{
  "train_examples": 145000,
  "crop_scale_min": 0.8,
  "horizontal_flip": false,
  "embed_dim": 128,
  "encoder_norm_position": "pre",
  "encoder_parallel_block": false,
  "encoder_shared_expert": false,
  "text_encoder_causal": true,
  "text_encoder_layers": 6,
  "epochs": 51.6,
  "lr_schedule": "cosine",
  "adamw_weight_decay_other_params": 0.05
}
Rows from block 5 of the image encoder of a small contrastive image-text model, named by matrix and row number. Rows with one number within an expert belong to one neuron, the router's apart. Each number is 50 + 12 x the weight over its row's rms, rounded and kept within 0 to 99. All counts start at 0. After the name is the row's rms in percent of the matrix's.
Before each expert's rows are labels from the 100 images, of 14848, where the router gives the expert most weight on average: "lies over" is the class under the peak. Only what is clearly more common there than usual is listed. The data: rendered rooms with furniture. In brackets: how many of the 100.
# router: router (encoder.blocks.5.mlp.router.weight, 64x128, trained with AdamW), inputs 0-127
# gate: expert gate (encoder.blocks.5.mlp.gate, 64x128x128), inputs 0-127
# up: expert up (encoder.blocks.5.mlp.up, 64x128x128), inputs 0-127
# down: expert down (encoder.blocks.5.mlp.down, 64x128x128, transposed), outputs 0-127

# expert 43
lies over: wall (93)
router.43 104:53 70 51 37 58 36 75 65 66 38 42 53 65 49 71 54 33 44 49 45 59 38 82 38 70 50 49 44 51 46 40 68 28 62 51 69 32 47 48 37 45 46 52 39 74 43 55 40 59 58 44 49 48 31 54 58 38 59 47 49 39 39 41 44 59 52 66 38 31 59 48 52 65 57 59 31 39 32 61 44 49 71 47 33 36 40 60 47 57 36 43 57 29 79 43 56 36 31 44 37 45 48 50 69 66 57 42 60 49 61 34 37 54 76 55 69 52 59 51 58 58 60 60 33 58 49 33 47
gate.0 099:65 72 44 38 59 48 38 69 64 52 55 46 55 26 38 30 59 28 20 56 76 74 49 36 48 73 57 65 67 60 54 37 44 66 60 35 55 32 68 45 49 64 67 57 47 71 53 57 59 54 53 42 60 50 54 44 56 38 43 25 50 40 44 50 41 48 51 59 54 42 59 45 55 60 69 33 46 47 45 71 78 54 52 41 51 50 66 33 53 46 49 45 47 50 53 53 41 35 56 38 48 58 47 66 34 47 24 36 60 66 35 52 53 61 57 56 54 45 71 44 52 78 56 37 53 52 38 59
up.0 111:43 32 35 62 51 59 66 63 25 49 41 44 27 66 62 60 65 37 58 35 56 47 33 24 57 62 56 39 44 33 39 45 31 51 50 53 56 80 45 65 56 43 59 46 37 38 59 51 49 40 43 54 58 64 72 46 45 53 37 65 47 50 31 56 61 78 37 67 58 68 37 57 44 37 39 35 38 30 46 54 37 35 44 44 46 48 50 58 47 38 56 59 62 37 54 49 32 59 40 38 26 46 60 47 63 64 57 62 56 68 47 57 40 30 53 65 65 44 56 51 47 26 40 61 42 70 43 42
down.0 098:46 48 38 60 59 47 36 57 62 64 41 57 32 44 45 49 69 52 48 42 22 53 53 63 61 27 55 54 74 51 60 66 32 55 54 63 51 53 73 40 66 54 25 53 70 59 43 52 68 34 46 27 62 50 25 43 40 23 39 34 52 53 64 58 54 62 66 34 46 61 49 46 47 47 61 75 45 65 61 51 77 67 58 54 44 58 67 44 43 74 55 67 52 43 40 43 39 48 65 60 46 34 57 51 47 44 46 52 53 59 43 41 31 64 41 54 23 42 51 52 37 52 56 34 48 57 53 64
gate.1 082:54 37 51 32 67 53 45 53 62 60 59 47 62 84 51 68 66 54 47 41 56 56 55 66 53 60 50 82 45 36 33 72 53 58 30 50 50 51 56 61 39 57 33 52 62 55 53 29 62 57 36 52 44 43 34 46 48 43 40 39 51 56 28 61 45 40 42 31 56 62 43 42 63 66 61 49 51 54 39 36 56 66 65 44 54 35 49 62 48 61 34 55 67 24 44 46 33 33 51 35 45 57 59 74 49 37 44 68 57 66 25 49 58 76 44 43 38 38 63 69 41 53 46 47 28 60 57 44
up.1 080:31 41 52 40 24 47 50 49 39 59 46 64 41 30 52 47 64 66 58 55 61 65 49 42 51 31 36 32 49 44 65 20 44 48 64 49 46 71 56 32 50 49 62 52 30 64 45 65 46 42 50 32 72 65 67 68 36 53 54 52 46 36 61 51 56 63 39 63 67 31 59 63 33 37 39 56 42 56 70 60 49 30 50 32 43 42 48 56 43 46 71 40 43 56 53 34 68 42 50 57 66 67 58 43 58 55 53 26 46 37 41 71 43 26 36 45 63 55 30 36 55 50 53 44 59 33 55 54
down.1 088:48 54 24 53 55 38 26 61 57 61 46 48 30 44 49 46 56 55 47 37 40 33 52 59 46 26 51 31 50 41 55 43 61 49 54 70 51 37 49 56 49 50 48 64 51 50 47 55 36 52 44 52 56 53 59 50 83 63 50 60 52 45 19 60 38 49 52 79 48 62 51 54 48 44 62 42 65 65 51 75 44 48 72 44 45 31 41 47 50 58 61 38 45 70 41 51 51 48 32 43 19 44 29 58 26 46 55 51 39 54 81 57 41 57 43 53 42 17 63 48 70 51 42 35 37 60 55 46
gate.2 073:43 53 52 38 59 24 42 45 61 57 65 53 28 37 55 74 65 46 32 60 38 56 59 57 65 62 57 57 43 42 56 49 47 65 52 34 36 66 60 54 46 49 35 43 55 42 68 63 26 57 53 36 47 57 41 64 25 40 58 39 72 49 46 65 48 39 71 53 57 54 45 40 31 41 50 30 43 53 56 30 41 50 48 32 55 61 56 40 36 62 37 53 47 09 75 63 50 58 54 42 62 49 60 47 53 55 55 39 45 38 44 38 56 72 29 59 86 59 42 57 44 45 40 53 51 43 55 48
up.2 075:68 40 54 59 46 75 75 50 36 58 48 51 65 34 56 32 35 60 59 36 12 52 67 50 66 33 67 51 59 59 29 60 55 49 40 39 46 37 64 46 45 44 65 43 51 57 58 38 72 40 39 53 45 54 45 33 51 27 56 50 53 66 51 59 69 60 32 65 55 43 51 49 56 50 41 43 55 55 54 61 43 44 52 54 47 62 35 47 55 68 46 72 52 49 34 53 42 31 61 51 38 59 67 25 76 45 56 74 55 58 66 55 56 56 64 49 25 36 40 44 40 45 64 46 69 46 39 43
down.2 081:63 64 44 53 51 52 44 32 60 52 70 54 20 76 55 48 45 42 65 58 52 60 64 53 46 31 40 49 34 52 43 56 63 21 63 76 56 48 67 51 62 47 31 30 39 68 32 64 37 44 51 57 40 45 53 70 51 53 61 34 12 42 53 56 59 54 71 47 57 59 68 47 64 47 40 59 50 55 57 63 76 45 60 53 55 62 33 54 73 24 61 45 34 61 64 52 37 52 44 55 32 54 44 57 54 45 44 45 46 36 47 61 42 39 52 55 49 43 35 52 53 45 52 44 45 31 47 62
gate.3 136:60 51 48 64 48 29 59 48 55 49 40 39 54 48 59 60 61 46 80 45 46 50 68 47 78 41 54 54 41 50 56 63 44 65 46 54 48 59 38 31 44 54 47 64 46 46 31 39 31 40 52 66 46 42 66 54 42 44 29 53 48 54 51 39 56 61 67 46 26 40 53 38 34 49 39 78 49 42 58 47 08 55 50 58 35 65 42 53 58 41 40 61 31 67 58 38 72 37 47 37 61 49 48 48 58 59 59 68 39 49 40 81 46 58 43 43 36 57 36 55 61 23 40 72 55 57 45 60
up.3 131:45 44 48 33 45 69 34 59 45 57 61 59 53 50 40 51 46 50 26 57 49 42 30 55 22 53 36 24 50 48 41 35 50 40 42 41 53 45 50 60 50 64 60 42 49 54 67 55 69 63 51 22 56 63 29 46 61 54 71 39 59 43 51 63 43 40 41 52 71 57 52 68 69 54 55 23 61 50 41 46 78 56 39 49 63 39 58 43 37 61 51 43 69 44 51 63 29 60 43 64 43 49 50 58 48 40 45 33 59 55 60 19 44 42 62 49 77 48 56 46 38 77 64 30 47 43 55 39
down.3 115:38 47 41 38 51 36 43 49 65 31 58 23 48 66 52 51 79 44 72 80 45 43 54 64 55 42 36 45 23 44 50 50 49 53 44 53 34 54 54 36 52 48 46 46 25 27 62 48 45 58 47 56 37 46 47 37 52 56 58 61 89 66 53 48 28 63 41 58 47 68 59 67 34 58 27 50 42 53 35 50 36 43 42 49 46 47 56 50 56 52 44 21 58 74 66 54 47 40 67 67 46 58 41 72 49 51 53 55 60 64 36 49 56 63 45 38 46 42 27 40 51 35 52 48 51 46 59 56

# expert 14
lies over: floor (68)
router.14 097:30 55 55 65 50 39 54 53 47 48 57 33 63 55 36 53 32 68 43 26 45 53 54 69 44 61 38 69 53 40 77 69 55 61 38 53 45 37 61 53 40 49 38 71 31 64 38 58 44 34 64 47 58 60 37 59 68 58 49 42 71 58 51 53 64 51 54 25 46 48 75 66 63 56 33 45 47 55 60 49 36 46 57 43 51 59 48 45 36 55 63 42 48 63 49 51 72 33 33 60 59 59 54 54 31 34 52 62 39 34 51 62 34 61 34 23 66 60 67 47 64 44 59 45 56 29 62 65
gate.0 112:58 66 51 50 30 48 43 48 54 40 67 47 30 55 44 32 51 53 47 55 74 60 32 64 26 66 46 34 34 30 43 42 49 52 60 51 51 53 61 37 44 47 61 57 54 38 41 54 64 51 58 47 74 34 57 59 48 49 39 70 38 49 42 46 48 20 44 53 54 53 46 95 64 53 81 70 63 66 58 53 40 44 55 67 42 67 59 56 58 33 53 53 54 42 44 32 43 56 57 69 49 20 37 54 36 50 66 57 47 47 21 44 41 36 57 47 49 49 47 49 58 61 50 58 62 54 52 59
up.0 113:52 64 50 34 36 49 47 37 55 45 64 45 31 57 36 32 42 54 41 58 70 56 37 63 29 71 43 38 32 39 50 45 51 61 61 46 52 54 60 37 38 45 66 61 50 41 51 58 64 58 54 36 74 24 56 61 40 50 46 62 44 49 53 44 55 28 45 51 57 48 42 97 72 57 72 75 59 66 48 57 33 56 59 56 47 56 66 58 59 35 60 56 59 40 52 30 49 53 61 59 56 27 37 47 38 36 65 52 45 42 19 39 45 45 54 54 47 53 37 50 51 55 55 52 62 45 58 65
down.0 108:59 36 65 43 42 52 46 59 33 48 48 61 66 59 57 49 63 61 78 51 51 39 37 67 47 35 44 42 62 41 56 48 43 41 58 53 45 58 44 35 51 69 52 52 27 79 78 56 54 49 76 44 42 53 50 56 56 66 43 49 53 37 52 44 50 72 51 55 42 37 24 53 60 42 62 49 50 67 59 34 35 34 70 42 57 68 80 66 35 36 59 41 40 56 59 48 50 56 59 71 54 45 50 55 50 44 56 53 52 37 50 48 29 49 43 47 76 51 51 23 58 44 48 15 43 57 47 36
gate.1 085:34 60 42 42 56 35 68 51 60 38 60 55 49 53 36 75 53 39 65 49 75 67 59 58 53 57 46 60 58 55 42 73 40 64 36 38 40 23 42 56 36 55 50 36 53 45 28 59 53 48 44 35 57 42 61 47 60 60 41 27 42 41 57 48 46 55 53 48 27 49 69 66 36 55 60 53 52 37 29 31 90 68 36 46 37 37 55 42 36 56 53 56 46 69 69 64 47 59 46 34 32 47 58 61 46 60 60 55 45 38 31 54 52 31 48 54 58 38 65 42 53 73 49 47 51 34 35 52
up.1 092:47 43 38 27 63 44 40 53 38 41 55 26 58 64 53 70 70 36 46 60 38 54 64 43 35 59 46 51 60 63 44 55 60 64 32 54 49 43 64 72 41 54 55 51 53 40 58 53 59 66 33 64 82 34 50 46 58 43 47 34 50 49 46 47 47 23 36 33 50 44 62 58 54 59 48 30 39 63 40 51 69 82 55 43 53 41 47 27 45 55 49 47 37 41 62 44 51 56 63 25 59 42 55 51 35 63 45 69 56 59 24 79 66 49 40 60 53 33 65 48 65 60 47 32 51 47 50 59
down.1 085:57 38 41 48 73 27 42 32 61 58 43 53 30 22 58 64 61 70 60 39 34 67 60 38 34 50 66 47 58 46 48 44 80 33 43 44 39 46 67 24 54 65 57 63 53 33 37 48 48 44 51 42 81 60 43 63 54 48 50 68 29 69 61 51 40 50 62 49 52 44 31 69 46 35 48 40 49 62 34 50 49 38 55 50 58 54 66 42 44 52 39 53 40 51 23 44 48 63 48 52 61 54 69 37 37 58 51 67 61 76 55 50 47 53 54 57 51 63 53 26 40 55 56 61 56 56 56 61
gate.2 075:55 63 45 43 78 45 50 47 36 76 43 55 28 36 62 49 47 50 38 55 40 51 50 18 45 55 46 46 27 37 51 45 63 73 52 39 46 50 43 46 55 42 37 45 50 52 27 29 57 49 49 45 32 33 56 77 43 44 54 56 32 59 44 51 66 37 63 60 44 54 40 68 52 63 53 56 59 50 40 59 52 68 52 74 40 57 51 55 30 49 52 62 62 76 70 46 58 26 26 57 49 52 33 46 60 36 61 64 64 65 42 36 48 73 24 54 64 52 39 43 55 50 42 46 62 44 44 54
up.2 069:39 26 46 42 69 42 70 54 67 55 54 58 56 42 36 39 57 49 44 69 25 37 48 45 39 50 25 17 57 55 63 50 46 51 34 28 78 48 55 56 51 49 38 46 51 52 49 68 42 64 63 53 36 60 49 47 43 51 74 42 44 58 54 70 43 72 51 43 64 33 68 50 47 54 22 54 52 44 40 49 44 65 46 44 51 60 64 50 36 36 55 45 24 40 52 70 56 32 33 68 68 45 63 58 48 51 46 52 37 67 71 67 63 25 55 53 49 43 52 51 47 60 48 64 53 57 53 49
down.2 078:51 39 72 47 61 36 52 69 40 32 39 60 71 54 33 60 55 58 58 27 41 99 38 37 50 44 49 47 39 45 63 66 48 50 39 50 55 51 48 60 33 45 76 37 54 69 45 61 88 42 43 58 52 64 42 46 50 29 71 68 52 43 63 36 49 62 52 57 35 51 45 53 59 55 42 44 33 49 44 53 45 41 48 51 43 67 43 64 64 57 56 37 48 55 51 51 39 41 59 52 26 47 48 59 56 60 55 48 44 20 52 41 36 56 60 49 50 38 38 49 49 56 58 34 68 44 56 39
gate.3 098:38 47 52 52 53 53 72 44 52 54 41 54 45 50 47 51 63 66 24 62 65 61 64 49 52 66 63 57 59 59 18 49 60 51 65 56 50 50 46 58 51 47 56 65 53 59 49 77 31 24 55 51 55 38 43 45 43 61 61 37 52 44 64 43 54 20 54 42 26 30 52 35 42 56 39 31 47 32 69 65 57 46 56 53 43 52 30 39 42 69 59 42 37 27 46 34 33 48 54 57 58 54 61 47 67 46 51 60 46 33 72 55 42 54 48 41 76 25 66 58 50 45 63 40 58 40 59 24
up.3 092:65 80 35 41 56 65 28 41 48 51 53 52 44 46 46 55 37 51 79 42 53 58 31 40 64 39 34 33 40 44 54 33 28 48 55 39 38 52 59 38 63 44 37 32 58 51 45 37 60 71 63 51 43 67 51 56 44 48 32 61 51 54 42 66 54 75 35 66 82 73 43 65 47 39 41 68 50 63 42 37 44 52 55 49 68 50 57 67 50 27 49 65 57 58 43 55 47 63 44 42 54 59 36 57 42 61 44 49 64 66 33 61 62 39 50 43 23 66 47 47 41 51 52 63 44 55 42 68
down.3 104:49 70 20 76 42 40 41 47 75 45 46 63 60 62 56 50 50 47 67 50 72 55 48 50 52 43 41 46 55 62 38 41 27 25 37 28 57 47 60 58 54 36 24 26 38 47 51 30 64 66 70 54 61 41 85 55 42 55 42 43 40 48 46 47 53 52 70 46 57 47 66 41 49 50 51 64 41 55 38 69 63 55 62 52 28 40 46 54 41 36 60 48 41 53 41 33 57 65 55 45 47 28 47 62 58 65 47 43 40 63 67 44 68 62 57 60 54 53 59 50 43 57 64 35 62 38 50 39

# expert 8
lies over: floor (82)
router.8 100:53 36 47 59 60 52 52 49 37 34 40 53 52 53 71 35 44 22 40 36 67 41 57 25 56 65 59 54 24 55 41 68 42 45 54 61 60 60 51 62 54 39 57 51 74 55 58 50 52 31 67 40 70 51 57 42 51 61 50 40 65 33 65 64 39 25 56 63 40 50 51 40 40 75 38 30 44 27 60 43 28 28 53 57 50 42 31 55 41 39 44 43 50 55 39 61 36 48 36 51 69 36 55 67 40 57 48 45 60 57 48 30 63 47 70 62 62 61 61 54 43 54 66 57 65 54 29 57
gate.3 113:44 61 69 46 50 40 33 24 54 34 42 33 54 60 60 41 43 26 56 47 42 40 55 54 38 46 34 52 47 51 66 59 54 56 59 49 44 62 64 60 42 40 44 51 48 45 58 28 45 50 61 62 60 41 26 69 47 57 54 47 61 47 56 58 58 51 65 37 44 67 51 48 67 60 58 44 75 15 49 66 41 71 59 63 41 21 54 40 43 46 50 73 35 49 35 34 34 58 65 53 33 52 39 28 57 43 42 57 66 63 65 43 46 52 42 47 48 62 33 66 45 58 39 68 54 36 74 40
up.3 108:42 44 32 53 51 52 50 49 51 69 37 57 40 34 30 48 46 76 57 47 45 54 50 50 70 45 66 52 52 59 32 49 48 38 34 43 55 44 39 41 45 57 46 22 53 51 49 65 46 50 53 19 53 60 75 45 53 52 52 56 41 70 31 46 41 36 35 57 46 36 47 41 22 33 51 66 48 84 57 42 67 40 44 27 62 74 35 52 67 53 43 39 62 60 59 66 67 44 31 38 67 47 57 52 47 63 61 43 34 37 54 58 54 55 61 44 60 39 68 43 51 31 57 42 41 46 30 65
down.3 110:60 64 38 46 53 40 53 43 49 38 48 33 25 49 60 61 59 72 31 60 36 32 36 50 46 67 36 56 59 52 59 40 46 42 47 43 63 61 33 71 43 51 63 53 44 65 53 84 56 61 54 43 52 50 69 54 56 78 44 46 68 67 51 36 50 43 56 42 48 47 57 34 52 56 43 54 65 58 78 38 39 67 60 50 64 92 52 52 50 43 58 42 59 42 42 54 37 35 33 40 61 42 60 55 31 48 71 58 42 53 63 40 55 44 49 29 46 53 39 46 61 66 36 62 41 51 33 36
gate.4 109:57 59 38 53 30 53 52 34 53 45 44 72 25 53 38 32 41 49 53 45 60 61 49 22 60 59 58 55 43 42 37 47 43 51 53 45 57 58 50 56 42 49 41 55 34 43 47 53 65 59 61 41 54 40 69 56 65 60 50 48 56 67 47 47 66 50 30 65 56 67 40 50 43 39 73 51 46 61 60 67 23 51 48 49 46 55 49 53 35 48 65 69 46 60 34 64 60 42 33 51 59 74 52 70 27 48 41 37 63 23 47 37 33 93 65 43 52 30 61 56 62 61 49 48 29 45 59 52
up.4 116:64 55 43 45 37 52 52 44 41 60 39 61 24 51 35 43 40 52 49 45 59 53 58 20 63 68 54 53 41 46 42 41 62 55 60 39 65 49 46 59 50 52 39 44 22 49 55 68 63 64 59 46 45 34 66 43 64 54 37 60 56 58 54 47 66 64 31 58 53 57 44 49 59 40 72 51 31 54 52 62 34 50 44 61 44 47 50 52 40 50 67 66 42 61 27 65 56 44 29 58 49 78 58 69 37 42 49 51 54 21 46 43 21 84 57 41 55 38 69 52 64 54 38 42 28 57 66 52
down.4 107:69 43 75 54 38 48 50 46 37 43 61 33 67 52 41 40 70 70 66 39 64 49 33 34 33 57 41 46 72 69 65 71 34 53 63 31 53 64 41 33 60 42 41 48 44 62 58 32 67 64 33 46 37 63 52 60 29 59 57 49 43 55 49 27 57 54 45 36 32 37 49 50 72 60 54 47 45 66 60 52 30 54 68 51 36 48 63 67 47 68 52 67 62 65 44 51 57 54 76 50 48 28 42 59 49 36 67 47 52 67 34 41 47 54 48 53 64 64 61 52 51 56 35 54 44 61 57 48
gate.5 102:55 57 65 53 57 51 44 71 39 37 59 77 62 52 52 53 41 43 40 44 43 48 24 55 43 59 52 44 50 48 78 37 62 52 47 46 42 72 47 41 53 32 50 42 62 30 56 59 52 39 41 85 51 24 66 02 46 68 63 57 51 45 63 70 54 33 33 86 53 71 51 61 59 52 50 48 40 47 42 53 46 43 56 35 39 56 56 68 51 53 52 58 57 67 46 36 57 61 57 66 66 66 51 50 56 42 56 59 58 53 53 43 53 51 40 45 47 50 65 52 47 33 51 44 52 62 51 63
up.5 103:52 65 60 43 69 52 36 68 35 33 59 78 61 40 57 54 40 44 44 43 61 50 42 45 35 63 60 44 47 38 83 37 61 54 37 64 44 68 54 43 49 40 52 39 48 41 37 56 50 35 39 90 48 27 62 03 48 65 61 51 57 42 57 54 53 32 37 67 45 62 51 55 52 53 51 40 36 32 44 60 42 51 57 33 44 56 58 62 55 55 58 62 59 67 45 33 51 55 53 58 69 65 52 47 53 51 58 49 57 53 55 46 33 53 39 54 36 50 62 52 46 23 51 41 59 60 54 62
down.5 097:68 59 63 49 55 38 52 50 63 48 58 37 70 58 57 56 69 58 40 55 49 56 30 45 45 41 44 55 44 40 28 51 62 55 45 35 55 57 53 55 29 56 41 48 60 28 27 42 50 40 53 56 54 37 44 70 55 56 47 50 56 59 49 59 42 54 48 54 35 37 74 64 67 40 49 53 27 61 27 59 46 36 36 79 38 48 76 45 45 31 59 63 36 29 42 34 31 24 62 61 60 44 33 48 71 38 74 48 41 57 49 53 66 59 63 54 73 50 41 31 38 47 52 57 59 55 54 57
gate.6 124:57 71 40 59 35 62 51 38 27 52 62 49 65 41 30 61 68 43 46 40 54 41 20 39 53 63 52 53 44 57 47 56 67 62 32 63 66 49 62 43 38 47 53 35 75 57 38 57 41 56 50 63 64 44 56 44 54 43 42 34 48 35 62 59 63 25 44 44 24 51 40 46 30 74 25 52 44 59 66 61 33 29 51 46 56 51 54 69 55 21 44 48 55 40 51 49 40 42 52 43 45 45 43 56 68 31 62 47 63 65 57 53 41 50 66 68 35 53 63 56 50 36 61 44 43 57 68 64
up.6 123:62 71 39 61 34 61 51 37 33 49 59 48 61 46 27 55 64 43 42 39 57 48 15 43 59 66 55 56 41 65 48 48 65 65 32 56 61 54 55 40 36 44 62 28 71 53 35 66 44 50 50 69 53 46 59 44 58 43 43 36 43 34 71 67 61 29 41 39 27 52 38 49 30 75 24 52 38 56 68 61 26 33 54 48 62 50 50 61 57 27 45 51 48 36 59 52 42 44 55 37 40 46 44 50 67 36 59 50 61 66 54 57 43 54 66 56 37 57 61 51 43 35 55 46 45 49 65 67
down.6 114:73 56 11 46 34 56 59 69 17 62 50 49 47 64 42 68 32 56 47 57 49 50 71 38 49 47 85 32 41 60 47 27 26 33 51 63 55 45 51 61 49 32 52 40 53 58 74 65 66 34 52 53 39 42 62 53 50 46 33 45 83 58 55 51 44 45 64 49 50 56 33 50 48 52 60 53 54 47 69 62 63 50 48 58 40 47 60 48 55 58 33 47 43 43 48 43 46 46 68 45 56 51 46 36 44 43 58 61 53 51 61 47 42 22 49 44 55 34 48 53 40 45 51 40 71 67 61 56

# expert 46
lies over: floor (99)
router.46 084:38 47 41 59 45 44 67 57 62 44 69 48 56 56 52 55 32 67 32 46 65 44 56 51 26 53 40 61 39 33 62 57 28 40 39 68 46 48 25 43 53 67 53 61 61 49 60 52 46 58 43 49 63 42 31 30 37 46 62 55 55 30 20 68 34 40 40 59 67 57 44 57 51 59 36 63 46 37 63 49 56 57 39 30 40 39 58 65 42 51 61 44 50 53 45 56 32 33 32 59 62 58 46 52 30 59 39 63 38 51 29 39 43 45 45 34 75 70 63 60 59 58 54 26 61 36 33 53
gate.0 089:37 59 51 56 55 54 44 63 40 44 46 60 74 49 48 38 49 46 53 66 33 55 66 53 70 46 49 45 57 56 35 59 36 49 36 35 52 54 33 51 45 64 40 69 72 44 70 56 48 27 60 43 42 58 53 26 80 33 50 41 53 58 27 57 49 39 47 47 54 36 59 75 24 48 59 32 65 59 57 51 51 21 50 44 53 50 26 67 56 52 51 72 40 63 32 44 34 37 58 60 55 77 52 53 57 60 37 37 58 44 54 39 63 46 53 67 40 53 65 63 35 35 52 50 56 34 55 44
up.0 090:43 34 52 39 72 67 51 46 46 38 51 57 35 39 47 68 41 36 41 35 55 44 55 54 58 48 52 61 56 44 58 45 58 50 77 58 51 30 47 62 53 50 62 46 29 53 51 63 63 54 38 73 69 39 39 55 34 65 53 56 65 49 59 36 58 64 46 45 59 67 52 28 67 50 56 59 61 44 38 47 64 66 46 45 56 55 58 33 28 45 48 46 50 45 67 54 59 72 31 48 61 34 56 22 35 35 66 60 24 44 51 53 51 43 58 38 51 58 20 55 56 29 32 28 37 65 72 47
down.0 091:52 75 38 64 68 31 22 59 42 38 63 54 55 47 45 43 43 53 50 32 43 60 58 32 47 47 57 61 56 20 34 65 60 53 38 52 60 58 40 49 37 36 37 63 70 65 61 70 61 35 61 51 36 47 53 46 40 77 72 36 42 72 63 51 67 58 49 40 37 71 34 58 41 35 57 64 52 49 40 56 42 50 53 39 72 55 48 40 40 56 57 42 57 58 55 41 46 40 61 29 56 71 48 41 40 57 52 50 38 65 49 69 37 72 38 29 62 39 45 62 55 43 34 53 46 57 54 44
gate.1 070:51 75 54 61 65 36 53 50 46 65 69 44 35 72 37 50 53 39 44 32 57 64 38 63 37 31 69 70 52 42 35 35 56 51 47 50 62 51 51 53 53 37 42 53 70 27 46 72 49 52 45 35 45 58 75 59 61 63 40 57 49 62 59 48 39 43 49 56 66 45 60 46 36 52 27 41 83 30 50 60 55 67 45 40 49 42 52 29 53 47 54 44 54 48 52 50 47 64 52 39 72 47 46 21 64 56 46 49 75 54 45 39 76 35 55 34 52 37 68 43 47 35 51 44 50 33 36 46
up.1 080:54 21 41 51 34 63 44 32 59 49 53 53 48 57 68 52 49 43 45 52 61 64 57 31 62 58 71 40 37 46 50 34 67 55 45 62 36 67 73 67 66 60 44 49 53 51 49 47 71 32 49 40 43 69 65 49 62 51 59 47 45 47 23 71 51 56 72 22 39 47 42 69 79 36 59 42 41 62 55 33 46 56 32 75 46 52 66 47 28 32 50 32 47 57 46 52 54 45 46 55 32 60 55 51 41 61 72 54 56 44 44 40 37 57 55 64 62 33 46 40 46 41 41 40 40 58 46 43
down.1 079:49 43 45 53 23 43 21 29 42 61 42 57 49 68 43 52 70 42 51 20 54 67 32 49 64 49 61 47 68 32 79 54 62 53 63 44 33 52 54 49 65 40 50 63 60 61 54 49 52 50 42 61 41 36 38 55 46 48 42 57 65 51 60 32 44 49 54 52 45 50 64 61 44 84 44 49 63 49 49 51 43 51 62 71 35 66 76 43 52 37 42 61 52 60 46 40 46 30 39 55 35 57 52 40 58 71 51 58 45 44 47 31 42 51 40 31 49 46 39 30 31 48 45 74 66 40 37 66
gate.2 115:53 53 52 44 52 45 62 72 47 55 39 67 53 68 43 57 69 51 48 49 33 48 36 40 36 24 48 33 35 61 68 49 55 43 47 35 77 63 54 34 58 58 46 66 33 57 58 50 46 51 52 57 55 52 46 60 45 10 36 52 24 52 48 38 50 42 47 43 71 31 65 72 61 53 57 37 42 46 72 63 50 56 39 28 50 47 47 41 63 65 69 48 57 51 36 36 34 47 47 67 66 54 47 52 51 52 50 59 67 73 50 39 27 51 62 42 50 39 60 47 31 40 46 48 48 74 42 33
up.2 108:49 51 60 47 52 44 55 66 59 47 38 53 63 60 43 57 62 37 50 53 36 54 32 51 38 36 34 30 45 59 65 46 63 53 43 40 92 53 47 34 49 51 43 75 34 55 66 49 41 36 50 42 58 45 33 58 40 20 24 49 35 51 56 41 50 51 47 37 56 32 54 78 59 52 57 30 41 44 64 75 49 57 42 38 54 43 43 36 61 59 57 62 48 69 33 52 37 35 58 68 63 58 42 56 72 66 48 58 68 69 45 38 34 58 59 46 45 49 61 52 26 45 53 49 48 63 39 42
down.2 110:44 53 56 39 37 25 82 55 53 56 48 45 59 46 52 32 43 52 47 48 54 30 42 43 53 40 38 29 45 62 52 52 60 33 48 27 42 52 58 50 58 51 57 68 55 72 56 63 43 50 46 34 39 28 64 42 68 48 14 44 33 57 51 60 36 43 46 57 69 55 92 34 53 57 55 42 38 35 51 51 55 53 65 55 55 37 50 20 58 56 51 46 53 45 58 48 46 45 77 45 55 61 43 39 73 46 81 41 55 38 49 57 51 31 55 59 52 55 46 47 53 48 48 61 68 44 55 65
gate.3 123:48 62 49 60 43 64 48 34 54 65 43 36 45 52 52 49 50 45 41 69 55 52 43 55 17 45 36 59 55 47 25 56 72 64 42 62 48 52 68 73 44 64 58 39 53 61 57 40 46 55 65 39 44 52 56 28 68 44 44 74 59 36 32 77 67 14 34 62 62 42 51 43 58 52 48 47 54 54 42 41 22 63 56 54 30 62 60 69 40 38 39 53 48 48 32 49 49 56 38 55 59 58 61 28 27 51 41 59 49 55 47 55 29 41 64 53 36 51 43 50 55 50 46 45 70 61 29 48
up.3 115:54 60 50 64 39 61 55 33 54 66 42 40 44 53 44 49 58 41 37 73 55 44 46 50 18 50 32 56 56 47 26 60 73 63 35 58 50 45 63 76 44 53 59 39 50 64 62 48 50 51 64 34 54 55 48 30 71 42 49 72 61 41 32 75 61 15 33 61 68 45 47 44 58 54 50 53 49 53 41 36 23 61 50 45 35 60 58 70 42 47 42 51 54 47 36 53 51 58 42 53 59 51 50 29 25 49 43 57 48 50 46 61 23 53 65 46 34 52 37 49 49 61 56 46 75 57 35 53
down.3 124:49 45 53 47 71 48 53 44 54 56 66 49 52 46 68 26 53 50 36 44 59 55 65 36 55 51 74 46 38 82 40 32 32 52 50 63 69 46 68 40 55 74 68 53 54 52 36 56 30 60 55 69 37 30 50 52 53 38 47 52 45 47 50 55 70 65 54 40 35 26 29 56 46 41 52 41 61 46 42 45 61 61 46 52 52 41 42 66 51 46 56 35 49 42 40 52 42 41 56 19 47 65 52 50 37 66 36 62 62 67 62 47 53 43 50 68 24 65 58 73 41 49 50 49 26 66 37 66